Weights of a small spectrogram VAE.
Model: encoder num experts 32, decoder norm groupnorm.
Training: soap at rate 0.0049, batches of 64.
Data: trained on strings of digits, spoken by a formant synthesiser in many voices, 39062 training examples, 14.6 epochs.
Rows from expert 15 of block 7 of the encoder, named by matrix and row number. Rows with one number belong to one neuron. Each number is 128 + 24 x the weight over its row's rms, rounded and kept within 0 to 255. All counts start at 0. Numbers have three digits each. After the name is the row's rms in percent of the matrix's.
# up: expert up (encoder.blocks.7.mlp.up, 32x64x128), inputs 64-127
# down: expert down (encoder.blocks.7.mlp.down, 32x128x64, transposed), outputs 64-127
up.0 038:097170154161119125103143126124101094121138122117148131110149116107141123098126135144173137113126134115133125094172152151115105149079128148108161155094087152156142110105151160121189112140106141
down.0 055:135087145165111160093150151144163149084141145101138156109098127099108199115140125176172139127137103108095123083141112117122126164172107156170133126169141175091106113120132127146142111124124106
up.1 089:113149109159151136102142109139085156093113164117092153110119119160088141148152081078102130161068120127156120136121095118150100097118104139126133089145117131136126166118143101121120151103114078
down.1 092:134161128061119147117176133118118105130108116092116163147135127099132102113176134116140119121146114130163135153115135122132089176109135100089128126124146139151137153147176137157133182134113129
up.2 047:110128147201145158133159121100123088104121112122100122119135083144150093137124101108145112096120139133140071130132159100136105124126102105104179085112083129159132154125168098154160147119105141
down.2 060:109141109121128129110125141167145125148140124128162167154127111099108124103127163104097172096168108181159140117143155138129122115128157162161142153122138090114158133143154132187138121152123118
up.3 114:154149122095151095094112128075104131138134139142116129130129104119149126153105152169100098146129114119134133165132143092126144082133179111154168141160106142140110119151132137125083112127127064
down.3 111:146146128150100101132112151089158117074144135111132120119136151104138134113096126151166076129140111083152116183165126119124128161135143082130125114118145125133146114169144115128095146145154195
up.4 119:155090118139102114171161138133136187119077107129106112103111155114130098148105091097116112095135104102151116126063087121149077131108131122105121100124154116142110160119172098160122104088105121
down.4 110:108149096106160139123177123126113170144110110128123191129127136143105068180141137094062098155102127152127112136083123151136114124124116166083163118131108139121114148102130138121145159131133061
up.5 156:166158143157130071084123137107113149134127142100127117135149108115140123147098140151151092125128124133133140126108129104140153107097178113162143133149122133131118109146148132120113094101138071
down.5 145:123125094125117136138103153095168123107128153133164162106136126108109125129087134183139021124138121140126129145136111129137133151122123141131125135108124118117114124127162114128088149124155182
up.6 138:133077169150129114172081122164103144122139113098139097174110128156157119125142105115162117118109095159095137112156101119127124138137128103136119126154117102125098089098088132132162111095104088
down.6 158:165161135102144132117164138189121147118139108115124067162106133123188122125158128122171136119141154140135137119120147106117159145120124089102130128138139152137108113113109167125154170122113125
up.7 139:129116159126144122135110126145109158111134123173101113161111127176107195119152122090081138122116124167113126109157110128156148070145134103117128082154112121117157118120054105093127141098101118
down.7 121:147167135128130169132104132155139130112132122132089088149118127150159106144158127088171103126100117142132141130155157121120139208121106095110102095155104081100141132113125157109148181122121113
up.8 070:121178161120129138099115142147134104133146101106112128159158103132158092098137160140154137116177144128059115176152169089133166137122115143165150172145076127141099117093131117140146139147131087
down.8 078:126133145155119085145131110150149113070158152137172130114150118122132130092113118125135200134132135152146157150148121117125133183122141115173125146119151158132137114145127101189133114151127182
up.9 130:129140140123163107117148117166068166098077132139115144151129127161100150119153093100108148148145104154112125156152080156136095093145090121106153116160102152108094136074116116145143139121082101
down.9 121:132143139079118122126128140144129124084122120129130114112137131139145089124163133119157151147137105120133131163094122154132061196133130069100136120114107101115103169108128117125132164112120090
up.10 093:135146166050112124106137119098141113151135084136128126112123142117132129155133123118105128140144110121125147119130150117128113113107145180133133159164111160118158136164112113162121099154120112
down.10 087:095153169106120110125154121084140091120152135124110168133141109146121112127116121076094218114166133103130140121115136136115162124131123121119101074130140123176170134122131126123123143163150140
up.11 045:115114132145098131157120097099088131145140090131111107116091148127131123100095165149209074124110136115156136100151142159132118145110105096104101141088135098118124131151134161121147087138139157
down.11 060:144088091176134118134142113161110158109164126157141135128145136132127132168098140149126084128150106158132108114118147122185126035170107167133137175108111119106129122126112165119137137131119145
up.12 074:154105126176144101169112146091128167146110152132101105139116118109126096165133090080119115162090104142139125099106111117158130129130174138138131093105138123115124137138113159132144156100131150
down.12 072:165135088126119116141161150142120158153141146124090142164111124145109117148159092131094118169124109159108143089117130105149173060147113152109116061149125138121142139139096149118149156111137112
up.13 071:119120113075112146095163132113119114158134087121133142105122115118139167146128088091122158146137099153091115092137116133119103131135121161116136133154126149108164154164132133171135135154101129
down.13 075:154136164102139098096170121120070112155124110103110135131171135108089119147135138074133222118157129133151104116095159122142135132117140165121115095135116135177163138117144126123132109155124143
up.14 051:097058102137127156238131109136125125145119099118128137114107111094103096144112127143100122113117112163135135071120081163149120148114134138115137105102150136151091111128135150123119121142136119
down.14 068:119141136086142156092091130164145189160123107125117085171111101156122140111113127121146150099111186149143131107114122143104132114133136107103156098129118153127138151079099156097128100155133073
up.15 102:106135118131147117099173163138103145152098158102148149107135098126112114167145081050112133135123121109151124112067097125131112134122142157114132121128144174152154164111182110131121146123107105
down.15 106:118141116121116152136181138079127117150122121102116160148126109135120088146142130106093169150108136131150145123103137140139094124150125176107127067102132140137137142107160122120133136145130127
up.16 085:118137191081102135093122113091152093139122078176148141123162133112139114140128153168113131148161129109115146161149154099130120123115143134143158169131105115133133131164130086151119123142116133
down.16 087:111122178130143110133106098139109070068132140146125131135129145131140152080124133118089178106157133103137094137151126096094145155094104106166092117138137134175144112158135106140120136135133160
up.17 083:127094153164133099148117173114135163158114156128123126110105115135107101182105108092102082111100096111101115130087163122102112091139164109128086082108113133106124151129103138137119138083112131
down.17 082:134133110141134150143140159114140126176116113157108127120111132132152138182127076122101091164096134145098132166127127147138146095131142175107160114122133118092133132089133187105135101092124130
up.18 066:114113125146139131148136148132090154120127094134092116140115142130150112099160128128136113157133192121102141139181167115118100137158100125119149143159139141082073127095093156142152155123105122
down.18 070:137134147098082130118133134152130125131141140164116090127158128130144148111118148191184159105162083158147121156113131091098101178099125087124127175129112118121077144132095110129117095116130117
up.19 181:139102116159132154141076125076167111115155157162104096158116116128125126167163124131104167124094136110133161101119098097149153093150158107185126120165131094109145117145107108097118166095153119
down.19 151:148142122092136137125108133096142117111115115121124102162120135130154103125147145158122121151118135135150140143146138099111187125116134121136094094184142137138137114168108115106129190131135159
up.20 091:162145145182107088103137129121105146111141157115087123150131122103174112142094114096149100126105169096161130144108171093124127115106144104119160117137161130141139146134145110122124126087116102
down.20 094:116105098128109140090204145071143120144088151137119162138148135110100130069101138168124086125144119115141125155139108095119087123122123123144109182138109153101128125118151088159116137115123122
up.21 068:118144168115107109109103115092182128178188142141116119120160113086131122148114171151154096118107142076112151121091147113126168154097203113124129167104155125101131120154148096116105088128194135
down.21 070:132098144161126145134077151090131118089150108116126125105147099140117136170112124132104116137096145104090108119152139155139141068156115126152142142149113123137138099119115134123118143130187189
up.22 112:138122129172135151125129174122175134146118143137116118119099128131107110150134097100108117131098109119085119109126115129147104101141133125137116114087120109089133155124106113125155152098141188
down.22 099:134131106094135143126085107150096140170112100122101125147143124138141129185142096131066167180091136160125117139106145144117153079133115155128133111156129147106117137101106162077168131103130102
up.23 159:150144142161112077079136129095117144146164131093136096144127106109190112154081128140165120112140152099132125139099167100106127130079145119156154125157138131147117096161149135129107103112147093
down.23 152:118121117156139116119163151104144108136123161147149171118143130118105118111095117180131091124135114110122128153125118110139140129112128202143123184100118120114118118127157110162081110109162196
up.24 056:135152125116140140098109114144124121138114140158143118150132131134108193152112160120111152115125109192178146124125088137147172141108162150162141116171141119109171146124122123099117113121122082
down.24 064:141121132122157138155083117114130107141149113118117162111109130117145077125128131127162081126109135146131123094116149123135175153116122154098111054135134143090185103149160118143129138160143168
up.25 085:132118125134132111111122118099180102144144117138139135135123143107124121161115158178122134136109116091110176113124118112168153104090165125190109147104147103123132121170151088107106103125161132
down.25 087:149117177138149099144084141119168119071151141133108141131127134106117126119116140138114092142133155138110113145159117114132148095149148085136119105145136140162134109151126125124122174133155207
up.26 159:146140137153120082091113134101117136129144169125122118127145093109146130148118147163141109120135121110130155136137146071130142113096169115182152134168118118129104116158145118131117116114133069
down.26 157:130112124117131120124116124070164096078147147122142151126159136088130136093089136176175085131149124121122126162117119108138131173133136106136112117109120123128144125158175099140075159123163209
up.27 121:122088151118137130161073126159148110147123112144146121164147117141111162098153156161162142145152144130090166096169095116165144128139145091170125172154140138123108087106096095112144134097106096
down.27 096:141162140096140104127128159175138130103130087120117081153160134143173097128117133129180097126138154158141123160110142150119135243135124085128115114140111125163099117117123150127142153114108138
up.28 073:147147129152147109081149126139125164132090139151099100139128108133104166132125102121140105119124102163129161084112089105165137114098169129162149111186132117148122144130140080137118126114098083
down.28 078:107100128101119139125113124087172115133104130129120140102168100116092103126118126149132084141147123157167160163109101132169176176105142147140106099136131132105146146144176097122111162136140197
up.29 067:104151145159117093090131139118114153103113138095116108149114114138141102153136081092177119120117145128135122105111174138147130140141122121087152071160120165170174154123146122139136173119131149
down.29 078:079108097165117143136174132145133123143153153111167152101121137123119152124132134115124161117151109150088126088130109106144145133109105221133136146094117140105145146144154125126124092127137104
up.30 063:149124144120112105122150151140135128143099099125134133119114116098149126180121103117107121079098120097146137093093113082132087083082150130139124129137177133137139161165150103147095086097123105
down.30 066:134110119110126150141157115058167162163119164090116147095115123163120103133118150105080097130107138131125118140087119139143141121163128169109145076122113158141170107120119128141147152129150144
up.31 066:129147152161128124122125160130130177140099145104110120111100118101139098140113084089147081118119159103123097114101132156129115137143123138110171096123140128150158160118160105159121150119114155
down.31 078:136103093168119133124147136118117125166108156137086130102145111142096129141119130147063132166105152133066133126109113132133119100118099136164107115126102132113150142119140132121136106095136098
up.32 085:129112102144134130128119127088182124152112142136104119128133112130114145198116119124101147123076118107124152071121077106160130098137187100156121111131138123125140127165127091116116136104162115
down.32 079:143129112074160136142092141082144117146134136122134089148128149114154108110124128148109098125111152145160129122107135129144196091106145145122137085111139159151172124166152120118134143122138174
up.33 081:154149155162131074123109108130096162109095140116120090161144136130126154102109126136156097126167126137152145173142103100120157130126172079155130145154111129131111091122106095119137109087116058
down.33 087:122133140150124130116142120115147125103115161146145154107164151120101122084106155187165036106147097149118124167126131132132125199138151098116126156131130111120096132143130097107117159113150147
up.34 042:116139111101093134136157121085104099159118112124111126107133129123116094090114155150137144161145115137177103172159132156105097154109149126157149155115101091099100141152131153118165135137129135
down.34 058:142142139117125097104107090134143099149114151099144114124102185173146126146151093139162145106151131126105137133178128151082116095167122079119143089125125167164155112165139109104136151164134145
up.35 066:066096137130115186158108133093135103124137121148126145105111120151078140122137127102068130134082124138125158115116072138143121154085103152129100139132115123135154164129151114098134136132128118
down.35 074:131149176078107162133099109138118150146109108120110145093116136139106111143144124096123146159117122123163101103120135135157184150123097157096136095146119140134119138114120131102117108119115165
up.36 119:121084151153141151184083169119170137148136130135097127129115113148100122139133112110090107125090108119081110097130114139142140091136129120143114089123111086078115146123069160118148115100123152
down.36 109:142148131135121167134058129143128151148155120150126089137098112128153153167142105123123149151110149160128122137132140147144176081139109135116096084135134111136087117092096189111145119114122134
up.37 045:101118144169128182148144134128124127128112103098133140116141130140142102113137099114156155142095129107128121107123105159100116137102086159090139121079161090160120131146105145161143170161114139
down.37 061:130130150132142131101140124161107130180135099126130122130060151158127155110163122140124151124135149164087081125141169096135100096141137141138161125137131126133110108120134117123124088126091103
up.38 238:115038136132138144220087113121128143143150089116111112145121087134112084144126093101123119127118147131100145073106093144129141103106147090135120113141138116137088117105138135107141072114116111
down.38 234:149154171104130149128097126162107146161120101155131093158114135147148131140140134114128158138119155187148131138122144145108158134123136142101129133145127134145097130109088180112149120129093099
up.39 128:108122145132137113152072148133137123160149116110143127164132104121138113120134113165173127143130144108070170134158146132140145147103139120165132172153125128117101074079133142127156129104119098
down.39 125:146142146131136097121124132172132128102153093130141089143145125124215113122126129128192168117129151142114124149108139085108153194106132089112111149128155108149095114121104126140147123123115169
up.40 093:133114114171100081139174161145104174142078147111132147133121089129125104148143070104139118111147118116150096145075124127118100141135124122081155120120131159131117155101180115156138154102092127
down.40 097:106143067128139154133207121146116123146117143120115155134151126140130098152133101103098123170123103111150124165093125126131067126136119168114159136130127134125106145103136110153148141118139066
up.41 062:137060115155155150187096106128094148114125141115101090145108100146135112159146134102129145123086141161125123100172109123129132133133151120125124093144121111113101094125092153120157113070110076
down.41 074:122156121110134133157152128182130162141110101115120077160107113128160131084132137117143077120110161142126149112101148130092128150144112118058148121131141139141134119121096151129157144153136104
up.42 057:122116136152121123163138120091116123135157106121125121151113156098165110103087136131150081121087150103115101157146185143106122174115123093112149149090125114139086121141116183132126079136143163
down.42 070:112160086161107158110147135169122183126170138130143108147145109131145130123142128103128106112113107132120116098169139164128175073149132125128139170118114133113083109129114149096153073104136094
up.43 078:124113155154110138125112161094161122159138176141128121114144115137118119136131142137142128138147092108100124161165158110081120125157163112158115131151099106097095105107093142119149155114130097
down.43 076:143149165140099116147071130129091124099159154146121102144136119105173161159132131157155133156105166138102111124120126147128157138129141123133152117112118109136114104148145148123111111098123186
up.44 171:130063112119122153187089100127140128133137097130122125137110110121122084183125119108126139131100117134131153083088066120147140121114139101147112097154147097142118151121148114111131105098106099
down.44 173:164148154069131131131133115135110144129110101117108115157101144129128108122121136122092118131120161160162129113106140129108175113127124161062103093143133157170156134123119160108127140154114129
up.45 103:071080127175140167152134117125123113075134115181115133094117113144090080133150116094111145129111145104142132164117111125108097152131100115115146136101098114146115164097156109125127163136133119
down.45 102:142136167104129133108155122141104109137117095143123142158144126119121119089146150116116207128140137104187119125112127127111108122114142128105107166172179144138126117133108094122122122135123074
up.46 121:130133137115128120115144124149114157129055131153145122133135111153098146133160097125143128121161107105126096158135110149112109128166115133099145098154122162111116167069106099162134192131108123
down.46 120:115145132149148149123164135190110116169160130130138127139145111136133083133141124083129185162120115126124128134114118154144090163118108133123130152114105091115084157087141136136152092112125109
up.47 045:177114111136149152116111145143075127131111109130147179092136119120122129098158146159100125144121085122114142102128078108121123096144097150145124122141156115140142125150134143142109106133125135
down.47 058:097146173089122121099143075122116125062163102115116109113163134122116126163138097150144114146093115201176092156135112106143131159134143146140127073130116129102127110146138144110161169128116139
up.48 083:115032119138131159222107116121125136135142112118129103137113127133148095152106099109140137127080115129111137079143086132141153105119148109141111101129133099132093128113116126100128087096117094
down.48 089:152169139090141144121129093147113144128148123142116092161123124127163105151130128115135129132095170169144126120100153142098186104141150153097134130127150143136146122125086190111162125130110103
up.49 133:117074133104138104166104121091142145163139118134128104158136113111133138111111105161138139147121121114075132117140146125116135105148159119141123158152133146110091097107082157133120113117129109
down.49 120:129154147161136138126126133153115143151176113150101090132140109141178106173128115110183121139120129125110121161086121155108150176125138086111150157121121113136071145112091166145141091106133165
up.50 055:138126134177139113157118099116135155149133158153103117160106114109121162130080172153127068118094094134135150091106077127176156104113168091150149088131151135124126152153086105108118101074131152
down.50 065:147125100129113146115078114095124138150116111109103148096111118101123134165095114125136072168090135203129117147146110154115169120135147129130117133120088132138152128167122147122109176130151146
up.51 040:130095136055145103139141139110136156139136077144126106118155129066164172121113143135145095095115111136123123090108107108137079113098131084125128158121129119136139126190148110119152105149141151
down.51 053:151113131134123166096113160118121131124104160122145135143133130107095143125143153110099116115129146099152150168162137155136191104163084163123176115102166110123119127146114147121120154173149123
up.52 085:121153152129081113101105125119152117139132137165127136120151121097146143112081176167144090126133107118129138140118115129148178175087160143155122143122134107122132124153168115116081089135139160
down.52 082:125105116144100126132054131100142154092163163146143143101132159126111131142093102152098100166110130154116117136124119152157165098131124133158151116160127130131164132163109112117112119115143171
up.53 082:099139116143126137090140125110107109093094144166129141111134109151087120120172102115121127122100101118135131136137098118151116117147098153143167126139129132132161168118150084141114175130113125
down.53 087:111145110086125120151144125113111085134121113129128148128173155123114099122167166113144165109130162106170127128118121136143110162108119117111121092135166156138146133166147092123153176146144141
up.54 083:085118137106145141113164122098072124120145118124129103133111108124182130135144098070082155126130099142111130118157139085082104089142107129141153097153146140102149124155122164157132168160095102
down.54 078:139135181100139147118150160109123080170122105145100130111177131120120135117099106125152180120156111096123138149095127133119092192132117154124105181109118086149149156084158128160133106125142137
up.55 143:100107143104145143130144132090113142142120083176136125139150109124132131129142121142123155163155129147104104122132162116090105115174131132100154125127122174115093144134117158152103165168088114
down.55 131:104122167146116126136118130149114101147163130132131117118148134134139134137116123109135212123143124103131135160141145142106109177110150134143157201122119092144086156119140102151160083134117136
up.56 073:122163111075131171123127079126100127122146145126132142108127084132114108126160122135122119154134132139084153125162098157132107130160104164133134172106085158078092131120157172157131118175137143
down.56 069:099101151118147111105091135155109160111136099129137089130099110136185143105115136128175208118144151111157161134113135159105156153129125102088145145139139139158086130133097109120121131142113116
up.57 091:106086145122154150182088129129114139110117092155120128122128089147073153120142139122114134153135122145087171086156068158153121079150136097135151145130144146125093116123104143100133103129091093
down.57 086:148132148101129129127068148146116126149113140145115106111129113127111146121127122120127139109123109153156143179070116137107130171102131125118129124118112128140091149101120141130106136107109109
up.58 113:131100123162151140132155139144111152102103124098122137138100109143143085153139076065094112137101128127129082143088167152086091104141090117084128090124126156123104148077099167164136148105090149
down.58 136:138167115125122143137209145161106145164135113144107124138102096151134097154162096097100169139131126105125144142123132111121097129134112136122125162137099104126092153068131165130178104111099075
up.59 059:108143128122114141067109088106157090117116134204155154096130125104089124153121153140092125141123098079128140158137112114124120117141122146126151186100117106147122133146142092154121089146127133
down.59 064:147142178155116126139129154103134091105143121143151097140110108142113107150120100114137166116139123098113111110100128120118125126115142115122137059144089108119148111180148118133133132132134152
up.60 070:154143119141132071088135154147125141149149137090109126114174107143117116167116128117128102106086124132140134124104123090156125104092157116159156114149168158129139118148146106146130122089122077
down.60 078:152129119079113110110125179071122094163110147121126163127122130085094149134126145134134069119083096136133120127114106139154126136135137162110165108118136143152157142119157113130130148149125180
up.61 038:110108093146111112110165124113124065179179140148123172117087138113139162144097145107157116120147086127158081145162133135148166119086137136111100150089145130134140178135140127140132099143093126
down.61 045:128132165108154158114111089106113166088125092105155093130177167101136119163100081154136126131114128118140125148129119124116132089128144137118134114099150098093113105140139128088127129152110149
up.62 123:101052112160149162187096124155122134129128125120123093172094131144128131145144128096116144131103099142119147084143083118151138115138136103137108094149132088122130123110096121099152130091098064
down.62 137:162136146065138145112162134166120144128129121122125108158104133117168096149160116107144117118118143174148146118107159098120156145128135135082108094146128143151133120145098171110153169132114140
up.63 050:130140151161099077126147121107122108138153125091117137125130123082184139077086157133183088118137163144121119135151205121114123147118110094117119141109143092152113117127143120127154087145162161
down.63 058:126086065174109126115115168138134115134138142129105176105133124125110155136135110147155102141148104101102144136149112138136137102168106155150158134139137110107119130144114152108108109120125145